Rows from block 7 of a small multi-label image tagger, named by matrix and row number. Each number is 500 + 50 x the weight over its row's rms, rounded and kept within 0 to 999. All counts start at 0. Numbers have three digits each. After the name is the row's rms in percent of the matrix's.
Before each channel's rows are labels from the 100 images, of 14976, where the channel reaches its highest value: "lies over" is the class under the peak. Only what is clearly more common there than usual is listed. The data: cartoon faces.
# r30: branch 2 reduce pointwise conv (model.blocks.7.r3.0.weight, 48x192x1x1), inputs 128-191

lies over: skin; hair
r30.30 101:577500500500500500250500500500407411500500500500500500419500487500500500500422500562500500500500500500500566500500500500462500500425431555500500500500500500500500500500500500500421500500500500

lies over: skin
r30.2 098:500500500500500500500500500500500500500500447403430500500500434500500629500500550475500500500500500500417500500500404500452500500500500500606500500500500602500500459565500500500454500500610404

lies over: skin
r30.0 103:500500423500500500500500500500589500500616500500500500683583416500500458398500414500500597500500472419403500500500500500396558500500500500500603500549500500599500500500500500500500500500500500

lies over: hat; hair
r30.6 095:604500500500500500500500500500500500500500500500604500500500500500406500500500500500589500552442500500500500604500566500500500500585561500500598500535500500414500500500500500500500500500500500

lies over: skin
r30.18 108:500500500500542586441500450421500433500577392575500500500500500421537500500500500428580500500500500500500556500500500500500500500500500500500500500500453500597500500561500500601409500500382500

lies over: hair
r30.37 091:500500500500500500612500500500500500422401631500500640500550500549500380500638500500500426622500500500500368354500587409500500447500448418500451500500500500500500500500538500500500500500500384

lies over: hat
r30.13 093:500528500500378423583500500500696500500500500438500500597500500500500500500500580500500500500500500500455409500500500500500500500500500347500562500500500500500500500500500500500500500427500500

lies over: eye
r30.24 103:500500500635382422422500500500500500500437500500500500380424500500500500500500500500500500526500500500678500500500553500500500500411500500500500500500500500500500500500500432500500500500448500

lies over: eye
r30.20 104:500500500500500500500500500500436500500582500500500500500583500599500500553500593617500500500500573500500431442500500500493500500521500500500500500500500571500500500500500500456500500500500422

lies over: eye
r30.12 098:500500500500500500500500500500500500574500500500621500500500500500500500414500480500527500500500500500500500381439500500500518500500500409558500500568500500532500500500570559500500500500500426

lies over: skin
r30.22 108:587500500500500571620500520500393500464500500500500423500500500500500500500556500565541403615399500500500500500590578466500500500500500548500500475500500500500500500500500446500440531500500625

lies over: skin
r30.4 102:620500500500500500591432500500500500500414500603500500500500418562500376500500601500500500500500500500500372500500500500500500500500500527438500500500500500500500455500500500500500500400500513